{
  "model": "text-conditioned image diffusion model",
  "dataset": "simulated grey scan slices of phantoms with and without marks",
  "train_examples": 61250,
  "image_size": 32,
  "horizontal_flip": false,
  "conditioning": "text",
  "arch": "uvit",
  "objective": "epsilon",
  "cond_dim": 128,
  "tokenizer": "word",
  "vocab_size": 25,
  "text_encoder_width": 128,
  "text_encoder_layers": 6,
  "text_encoder_norm": "rmsnorm",
  "text_encoder_norm_position": "pre",
  "text_encoder_activation": "gelu",
  "text_encoder_mlp_ratio": 4,
  "text_encoder_head_dim": 32,
  "text_encoder_fused_qkv": false,
  "text_encoder_bias": "none",
  "text_encoder_qk_norm": false,
  "text_encoder_parallel_block": false,
  "text_encoder_inner_norm": false,
  "text_encoder_drop_path": 0.1,
  "text_encoder_positions": "rope",
  "cond_dropout": 0.2,
  "norm": "layernorm",
  "norm_position": "pre",
  "hidden_act": "gelu",
  "mlp_ratio": 3,
  "head_dim": 64,
  "fused_qkv": true,
  "qk_norm": false,
  "parallel_block": false,
  "inner_norm": false,
  "patch_size": [4, 4],
  "layers": 6,
  "width": 128,
  "positions": "learned",
  "init": "torch_default",
  "residual_init": "none",
  "optimizer": "muon",
  "muon_scale": "original",
  "learning_rate": 0.013,
  "momentum": 0.9,
  "nesterov": true,
  "orthogonalizer": "newton_schulz_5",
  "adamw_lr_other_params": 0.0027,
  "max_grad_norm": 5.0,
  "cautious_weight_decay": true,
  "ema_decay": 0.99,
  "max_steps": 12600,
  "batch_size": 256,
  "epochs": 52.7,
  "lr_schedule": "cosine",
  "final_lr_fraction": 0.05,
  "warmup_steps": 250,
  "weight_decay": 0.07,
  "adamw_weight_decay_other_params": 0
}
Rows from block 3 of the text encoder, named by matrix and row number. Rows with one number belong to one attention dimension. Each number is 128 + 24 x the weight over the matrix's rms, rounded and kept within 0 to 255. All counts start at 0. Numbers have three digits each.
# v: attention value (text_encoder.blocks.3.attn.v.weight, 128x128), inputs 0-63
# proj: attention output (text_encoder.blocks.3.attn.proj.weight, 128x128, transposed), outputs 0-63
v.11:098124145150074114151097153132116125138098134115139113098118106108176097147115087105152155132159110136106181154114110180113140165101106191132174126112115166152099155085150127104119142094150157
proj.11:151138153074151138067154114093121116133138107118131149145125161123114179110173158097074112160104121122155125129161138114161155073118150084146098128149103058111103139186133124129136119124133132
v.12:113140120122140111074110150130138157159094133082113164093152108166102149108150158131128138199092139172119121152140180154140123117131081132124130131086136124148126114097141070131141153122136184
proj.12:159102153149119136155136126118117108097153116118140112174114131096170115130115108102100143061147114109141163100110059088144152124128134106050149125159130156102129142147122179119119108126146077
v.13:161107050130178118124143067115108142104142132143115137113141121110175152140134126092133133116116162127136149137111104123140153136128108158126141130130184158176108186124132160157073157111088143
proj.13:111171188143078153096117186146128134154108118120130111130120128137117119125129149138118137146147121100111108151125147119130128119115143102067118156146079125071135076126121123107142135129158125
v.14:128076112105162117189139114153136128126098126064142116174108107152114099112133138184112164128099103159159139116136121133167073124129096114138080097164134073119178116151116137145110129081159150
proj.14:123178135171131150092141146129149098114128095175109110092142150099122150110062128108127113118147113111119078129127135109080148136124139120195134160119131184145088123085115139137111115161095092
v.15:092136129115102138130139126124069140160146126133133084099120147129067111147107121113139112135138163118108161156124153113129124128117146160133100076127120075136115144149101134116155137085132137
proj.15:147114111136182104124125123147153122097089136159101179163133128128198154106159135168130121100120071167155111118114100142142140120144131112201141186166168159109172131094149140121115127166123116
v.16:126111145103123150088139139171145069133168179164158108138117124127122108154115161115112156150099123104099130152142115134155131096132111147122143120057155151180161142105152132136124168163122145
proj.16:151148132130120115153125111111099179127096136124083156131150132125142165114136100157163095111117131154148146133087129114096132137122139105031103133185100126091104123152115137099121109113124113
v.17:107129105126154121155120170192094134094120163148099113112111170135083115137110089125075100143146123168136119140102141121096133109127101080134116165117128098138095131105157141115214112167138163
proj.17:155129127142135122118140110088161121148135076121126149124132112111146154108137148139179141123122116077135125108157106155169139147144160162177141120160137159126161126116098104150064144092139087
v.18:100141133133066098079140203171144126122126212103126168100101091118124172147130164156131150099187126130156125094124106094120141164102130183136188141102150098106110165161122099132118115109147135
proj.18:156142098134169148174125056119112127123099052133106096155145168127167109113121122122144101149094122115121137180124131176139136076140115091198063131202121151126138073117147168143129135141092115
v.19:103126131130083124092080107112172124108138097092125091132117130111131131106138117130076115172155171107117096084137145123095145100145155111137176084126101116159135133129117127103114122132108119
proj.19:170143126112153105151143157119127115162134147121121153108130110123160136158166118090152131113111092124141192175120116129170105127107088162160088169150129129085106118166149155145169115125131159
v.20:124109159111110092127181123079124105112109107125067135138158121114146151133102168136161097133102116123096122098166119138134116141141113206125108157118115107112179146095113166163046131112150148
proj.20:117147120129142159127092136164142143143126133152185135113092134129099113118155090131111137127168130139152140137115140108113149117125165099102156099137135158121074113143115102110153145139114104
v.21:148147116129104203121136078122173136152105126139139185125106182163127059099121092116155116117145125181157151088034134066076146147161152121127182119122132139075166131127119113132092135145119113
proj.21:047093133122139043132130147116143166077153144142129082115179074046156152137112140123113143150105102094146110137214136170171139087115129146086084151120083087176106122113156154138184118107132134
v.22:149100089126100132135103081132148204122081126133105130123153068115090094112166175150103126138152126131115151136093137142129144132119157170135137143150118087117108112132144128140168147077176101
proj.22:110150150139158115100152201118099059103151118139134115121104184129183153146083094115143140110130107145130121106155108118138153117144085093217124114147129154130129160095139135113100111151104117
v.23:113157127158176163124113088144111164115108148117123099175156136147133103105101097162107131127089106192149133113138162158154123121173129097123171145168142154138135131076137136158166129129096135
proj.23:146115159124062132093143158102156101136149079125135138095092118136107122176133146092125138167166159076113118133133123108092133145082132165053117111100119101138115137175114111085072137128151078
v.24:154125132103105108144125117149162121127117100119123145145123107184147151140124074054122114135148167174104092092119128106159150123105155118129094126102119132192117143180127107079157140154133117
proj.24:120103107169187146136107128116140140121128157153127091124142133076136126117126161199139129107100097102137155151133130110101109110158092133169126127139134101093146121085146180202129118116111170
v.25:121143125163136122139086130151152090058085138174076113104107113102117114123124102132134135119137090091111155151145143137132130111089126126130069084100086169164180127163103097124148147130100116
proj.25:121136121098112123102165129120083167176156110116139121150128124145122152150143140127118110137132179145123115137099112134130102163152144129125188157148171122091107143109144163138090111164149141
v.26:158095089103069154126176114151089136116124119059103145128141145124133164108146139106161119136136127116135107124111070174142047122165173178125157101135106127116128106154135136096160083110090136
proj.26:125172153157170104105087141138152142155120145165118101152133119137123077174117149169132126118121143133136128166138176094121184117111092081113074141121132124133136155103114119162105167150154117
v.27:150106115132126099167110132139119092098116149145139149145143202135160133126149136123151112171098112139147080157116115105096094183204135106123117140160129130110109122132144104135190087073178111
proj.27:118132136126116139136146101112147157119146125143135096130107073114093108116086120156148136087157115129130141060134154136160140119086098164116106113082137136143159114108121143130078160173095134
v.28:086147130158114099161155135143126146107090084172118144118117167123171150126142099153178111097104096148125141154161145114126127168152078114127187137136109139137131143090100131130134132124133145
proj.28:145113126128148151113093128110129112117164150122155130153156103110110106129121139092083140160143125101147112090123124113123162096109166149101093137120127120106119102157132115129137130125159110
v.29:128117146139133160107127104102102118114166126062089181102105139114139088139151133150145127184132104164056146103126101135136131146115176138124125141136129118106108144155186165125142135105134161
proj.29:139154131143121092136129139133114120145092112130160124139154129154133153133117120101098151085122137116176127128129145134130141112107094116063174109111119129159146132131061077112121117126153111
v.30:109196136102090095145155100110133122179164125074160115109176117152133161150071174123125135124144110171135146129054139133124144115085118121129119113120120122109096113135151089113152118134125105
proj.30:148058135136148138108117164114121136096121127150088174142067137123140108113216089134116139131102146103094129128206106141142147125161132149137145123134134131140153159119125139144080129097172197
v.31:138143146111095153163121125117143115108163161159099130121133125221206097173134107141133105122111141037128126132182113092123140115094134114132133137146126136119130106133128087130157135182143106
proj.31:135127105153154099109133174126138141138081101107134116118118129056074168110124128085134124171112100187133147134093162169124151139135113139186089169121136126139135136121107173108101134064097137
v.32:129130083128098122138152104145128157093117122112149152134112114126097136141124134132153156131153149149146126112143156127115146141143150131127143119155152143125126167151141120158145146130136102
proj.32:124144150108166138119122148096123098168118141137111114131142130115135122102120129130123103122107115116114151131125108140164097125131105135123110138106129114115132095105114134104106120132139159
v.33:166120173167155140127117125093080140085098108130134117112081128130122115126114128145128099132139126151114113173126140140151140155132112144133155114126120104144114129146113125122148141156181127
proj.33:108121106099116117124136119126154097208161141136113145152169096133133136126114150103136127113133113112135151080133116125121102124121132111137111137128146159116126096088150123131113113099105134
v.34:123118098145146130129148143120116141161126131146116129134164146131140118156137134084128075169133140127142158149113156120140175151152106168128132088112123140119167136123123131119152127148125120
proj.34:124105149141100134123092095129115113111132134123137135116086100140123129122126139167123170095119134132126103088133093121124090126118116068121139168122158130145107141105140142142123150109128113
v.35:154153127121124091117144121151153122109144164132147139128106108111120145140123130133133129125120107129105095139122131126138147139126144121130163118141128120118158128109122122108151148096128114
proj.35:115092120118161158142125135128102128153107133100121142114153160142119141121133136120130135126142145129157146113130135148135128114139129129142090148122137133141059154139136102153110145169116132
v.36:103145128143124158103129131156128132120111131127132137093140136143118120120150122106140115155141153125119133152107120116163128121109137120128154115112102122117110134177121118128129136108143128
proj.36:155100127134148122162140143121124144140149118140110113145108094094138130135135125145106139146135121122139144137141137166116133144130136142161068151146134124131120136103134120140124143133113139
v.37:130141162180145129104112125125108120145139125146128157122142087101111130133126123132106137164164125116163132125138142087150113141121096099129159121120101124124148119126112138172150149102145122
proj.37:132112102096129122146138140130143133143130135117124114139125137150133127141126130127146133106095127167105109143118125149097148111146142145137106127140147152119113149128133097115107093136115128
v.38:122131129148143148119100121152128169096122113111132130159150154151132133116158121119152115120135114119131099114113143116141139141091111118128088147108105085128129101119122161130139125137138080
proj.38:128124154110105088167146113110134111168157127137125142097084109090106166131101128133127154141145165143125126147152133148117130090177132125104186113169123164131114159148117104134124122115112167
v.39:163130096123100118152118108148136161126104118136154126096122160116133129119106114131148135134145169142120120157131151108114146122152124106129139107104150158118134127145128124140149101149114122
proj.39:116137184122147146111142167089124113159159130134076126155117100123129128140109125103132099125103094101129148130121115173164107124116153153138122163137108113117123111118124120104099144117148149
v.40:147125137134085096142106151107096124127137118175124125145137106127190100118121117103112126139122149126148145125089135146121140139164134157126148139136143123121095113108107103115147151137118117
proj.40:073121105134138158124139117160126126103120144098150104134120124126093131139154150133121112101133121116114124130143122096125115122120127132127103091129112138131178135139138164138121108129127092
v.41:126150169131143118121135083141142131130131118139122118129138120108110124119118111126133120119146165139120134154103131114151128127145132127131133136105137080127125112163158127121146112091170113
proj.41:150138100129126144115125165118113128152121151139125155168129110134134129121110140144101144145137101112127148126164122133113130137102117107153108123151112141119119135110097120148103120150093141
v.42:148122107133108130142121136124125139093143116094159124124075122130118123139104165120090124120130143140140150106141115127117116147163125150127131073116122128125142142162137141082170137130138137
proj.42:118122141121140137114133135123132117144113130165094120138184116134121107118158094127148123159124103090126129155114132135153143105099144129145095179123132126131116122093116121157111124125127112
v.43:105164120146125133127124167151147138094134116129145128115135135107153129153136130105169093118120074143101133119145161124087084117123109115132113101135137123134173109136113119159131150103112132
proj.43:132104135108134126157159105130089130143144124139137158153118164141123130092103144146092175134131195115148104105132118118158153107172147133124125146140140131143088161133110111125130111160122096
v.44:151140129138114140111118105122143136125163144085144138128143153131123120130177111160135166156140134141102123115115107112121134112077137127127112143149120109099089090127106137156097116119093130
proj.44:103105128115144105159144172150137155104119103145136090099115143119112137124109131103107123134124124120141113140123153128127125119172136141134144127134124121147157181168133132096172120139131099
v.45:089105116122139135109076114112138097146135177139129132121144167117148141159123116175116127113124100147120111119122123124147119162104126103123082151118063113138138125128117087103057141143111146
proj.45:162156124142102141162146139146119159107113087131122118130093108137105139123141126088153150138129176142131135113144131142102153105156122126094188099128172136127110175166121166167173127125132130
v.46:131112139076105147139083078111158138121124112106158117176133111127133142120145126118105160120120141135118163131129112130132111123116146110122114107133104137120125135138134162125132075146129178
proj.46:144144104169135125109155172150126125126090115151126112119125147118100121133129111128155104147142132100125125093114114128155132106134128151090113147129121078118133146130106105125113172115125114
v.47:129123150160140150130119101095154089159144111171147158099142134126117154128110131166104106118148134130178099150093122119146153139144131138135116114163130130112116149130133137124115138114142151
proj.47:138147134109134124129121142138097159140118131090101129171118138144136109134119127097179143130088125130075128115144143139102094127131116126145143140095132118150129115102138119133137114131123103
v.48:126135121118129116121098109114112129116125143162125153088126109114123122115127155119108114120189088114144129184131105123149138125142113108126191138108101154111108137133134117140112141148131164
proj.48:119106140148140156112129147155105110136142113104152137163142126178153131154124123142136149128052165159115122055151118128119127144120147123131067122141150113160116134107130138129138142122127103
v.49:122141106148136098130113109142157146104114099132122150108107077070122157117118168126152152155183129174134119113148160110096132124127109114130167069125082146118122117141117144154146110122117105
proj.49:135105136096118158134146153107092113158136133119122124156155174171121103146130102141114117110072129109138133153109097130150104124155154136147073187139163109125113161119124087112105151140141170
v.50:146088152127143148134143103134106115123111103102126120118104131110168127108083131141140114123123123143142143097158096102148120124087129126128128111129107152116133129091145150148132136135155094
proj.50:110145113116134094130131131127159132120130128125142145132159125152101134127173141121107149106144121132131114139111160118112107138173126123121134133124138104125133124147121115115104143138105158
v.51:097124107113129071166087119123122150111110137121128118125117121106107125108131143113129125106114123110127099136097084122122149155148098139127111115129132125104109137095109099133120132141129093
proj.51:143125160128133166110163151123124110128151124145131142104148129164159143161129124137138126132115129154140133121177149129131129094121158095143169137152123142162129136161153134109128155131132165
v.52:123114118158137176103150129172136117111123102155114149115145120134161122144134139122156102141096129141120105139117129131161142157140154131132128136107087111148119122151140141108126103137129086
proj.52:142147151109123100147102087105113137170127131100148153157111126137112139115122101144117158123157172132123135098138132142090124126137110109111122120135157128139142115086133124150128139121119164